From a checkpoint of a small spectrogram FSQ autoencoder: encoder norm layernorm, muon at rate 0.024.
Rows from block 6 of the encoder of a small spectrogram FSQ autoencoder, named by matrix and row number. Rows with one number belong to one neuron. Each number is 500 + 50 x the weight over its row's rms, rounded and kept within 0 to 999. All counts start at 0. Numbers have three digits each.
After each neuron's rows are labels from the 100 clips, of 14976, where the neuron reaches its highest value: "band" is the frequency band that holds the peak; "top examples" is what is common among them. Only what is clearly more common there than usual is listed. The data: Morse code for random letters and digits, with fading, noise and interfering tones. In brackets: how many of the 100, against the usual share in percent.
# fc1: MLP up (encoder.blocks.6.mlp.fc1.weight, 768x192), inputs 128-191
# fc2: MLP down (encoder.blocks.6.mlp.fc2.weight, 192x768, transposed), outputs 128-191

fc1.517:389487513432505501462473390435524506497560565551517567493491482558458506461555501449489452576489436504524517523515365540453469575517459448416486549555463558394469595456482510563550498562555471
fc2.517:484476463529536528482480515538464558590422561507479511485325397510563432479441513357481558463447508546538456482549488559504495467535464478520455480501410506550482511501521545494532503510505472
band: 500 to 1000 Hz (31 vs 12.5)
top examples: speed: fast (61 vs 33.7)

fc1.104:481514511480454550585628494543534471551513555515465379409511477460410539462442562478531429436465404630512454504488459464378495539429553474444516560512456489399501481532544480534557512573533401
fc2.104:604464478450478521517431504491565473565525568544537444517456496517511465511467472496479427469443473474563501492514466532541433601440537561458462542522478525478501489576470517475534415519533559
band: 250 to 500 Hz (90 vs 12.5)
top examples: speed: fast (60 vs 33.7)

fc1.253:580461460590449517533443566484535594426583482472567456546559488474586359581526516553569495458512485539557509512458629483562440564464433564510425504471441562486535471425500508490468490390565484
fc2.253:380618443543543430567566499512485535458491490478440430576465567482522497528523542429446539447545491651419524534477458469524466485471515553534508480471531546549587491422428519501496526569626498
band: 500 to 1000 Hz (58 vs 12.5)
top examples: mains hum (45 vs 19.8)

fc1.272:510466560555461473432493464543527552512547582510496472434522544576507512487539505463474498514468511457541575492523425599476454365492469562495524495467449425519557522528381556526488527586406553
fc2.272:577487449517454569372551444551478518488502446575479512554497519556543430503501480506422518468540502500487510464521593486524508518493485525419505577485541504494589537516451472485511468405549492
band: 500 to 1000 Hz (44 vs 12.5)
top examples: speed: slow (60 vs 33.1); mains hum (47 vs 19.8)

fc1.603:486568474519455490503515530628526515536476387550516408551539512542446542537576478491492508429524492513512427555461491491555417428457425467518539458502563470438511503527497484534439514413528502
fc2.603:533406487491429571495495583630456496511518447555517474485434458505452523452591472496450450429486557466565496475530495482466437530529439533473469487452484573550498577486439569483475551401450450
band: 250 to 500 Hz (54 vs 12.5)
top examples: mains hum (65 vs 19.8); clipping (28 vs 8)

fc1.320:571443513444545529446514414550470491419484492565512564521499600549529604505514573482466530617459506460521473459579440592505569529473484532460528492437460459534607488492504479501521528466465399
fc2.320:507445552537444543467556547627486608370457421485486505518547479554497531525498539546504538516482574567516426517600448504493508462471563479553463565486399528462505605470514444448455553448493401
band: 500 to 1000 Hz (39 vs 12.5); 1000 to 2000 Hz (36 vs 12.5)
top examples: speed: slow (61 vs 33.1); clipping (35 vs 8)

fc1.645:646549490467596541595552455506439502457468532567471474502550554552544465488466467628474535456492544532410454540439489474484571558540443437456559441474408561505477516497452588521515465493431519
fc2.645:489504545479501497534576499536480515384469497578475513507572484559472458585554515461470531472486591546429555489422509542519504606462596433558373584524432520518525534448454406611556429507464494
band: 500 to 1000 Hz (38 vs 12.5)
top examples: speed: fast (81 vs 33.7)

fc1.115:435531456465536502427521472545528498420494463424476521518430465636518505536450529427474520462518531489508551538520541469467493546579546502581434515387513441504462414597425460435544451586489492
fc2.115:469551497523384475487500426446515413625458494484611424607400532490450468456535393517539449428558500529466627434431441466500524569505496522496545498530495553476533597534388503485511467497480590
band: 500 to 1000 Hz (37 vs 12.5)
top examples: clipping (46 vs 8)

fc1.81:553517520520599530475584452543445486546442506480525559510542487411539416372468487533538560506491556549424540614404586515567435536532534476507449425472495447547577476558524555560513350531434502
fc2.81:436501495519509486474500476503449452581474523448537497531520524471497462419435484450441527511532421523483526519520584463516447420522465479563452446495510472499467532486489640494380444588469486
band: 250 to 500 Hz (31 vs 12.5)
top examples: mains hum (41 vs 19.8)

fc1.384:446529435610470507499390463522562442488558463449459592441481485518443502484474469479501462463515502496503431555497554578578482410584505463537595522455556498512510481471528615477479565488633535
fc2.384:525526495488489490546471550465466457574447447460498414486437497540490592499505429383562455565458445514519498459528479453534503447517566528479550478467588550542549475516506466427564484491489563
band: 0 to 250 Hz (90 vs 12.5)
top examples: quiet level (68 vs 29.3)

fc1.97:421487512463437498480433539591553458509534504502496587403465557515503439374443531511536518534491479398456483550494481496469480482459530517530468463589495564532544505484518577556594532577557486
fc2.97:587559620437573565508468429469464436474609529506330551453549402459476503435544501551423498462470487565557411472494459423374458452497540471445599572556495483499473495530518663519440580479469496
band: 0 to 250 Hz (100 vs 12.5)
top examples: thin (high-pass) (37 vs 11.7); clipping (25 vs 8)

fc1.714:540509518471560458492445451559513474458503530500544502451454515567532473461514500496490503461475468485481495573530478511513587513499495510513568429635485518426449534432531517514503495521458533
fc2.714:385402512480480530527583522552533491508495559559538526515442496527570524515499517466469446501483499455609558480491547451450463546478530454452502515524463457492479492493412509455397536451492410
band: 0 to 250 Hz (53 vs 12.5)
top examples: thin (high-pass) (47 vs 11.7); clipping (28 vs 8)

fc1.362:437440551519560480599411451479491366519569497492494481518544569468525443544401503424443457554493534454488497570601503485533509484522467494478446519539418587531471434557474501443502501469392390
fc2.362:475509542564469515419518501481570575466391431588507494545464551585497529477520556506524503458618452488540489546485526430512426498526481485443437510459510527501487535470489463495526520430512487
band: 0 to 250 Hz (100 vs 12.5)
top examples: tone: low (92 vs 33.3); mains hum (55 vs 19.8); clipping (28 vs 8)

fc1.366:506572483523518433454484625394517573495495478536550592494501510451485497569522505545439438525476493418462479497409545448477399519432423467498514467469517582505545565453456538523508482556566414
fc2.366:462523496494462473521476483636565492423462548470478468508551505499396429525452633555493545521460532542444567565465466479501525526455575582480521680474483506454481458522489502491541403513519436
band: 500 to 1000 Hz (41 vs 12.5)
top examples: mains hum (41 vs 19.8)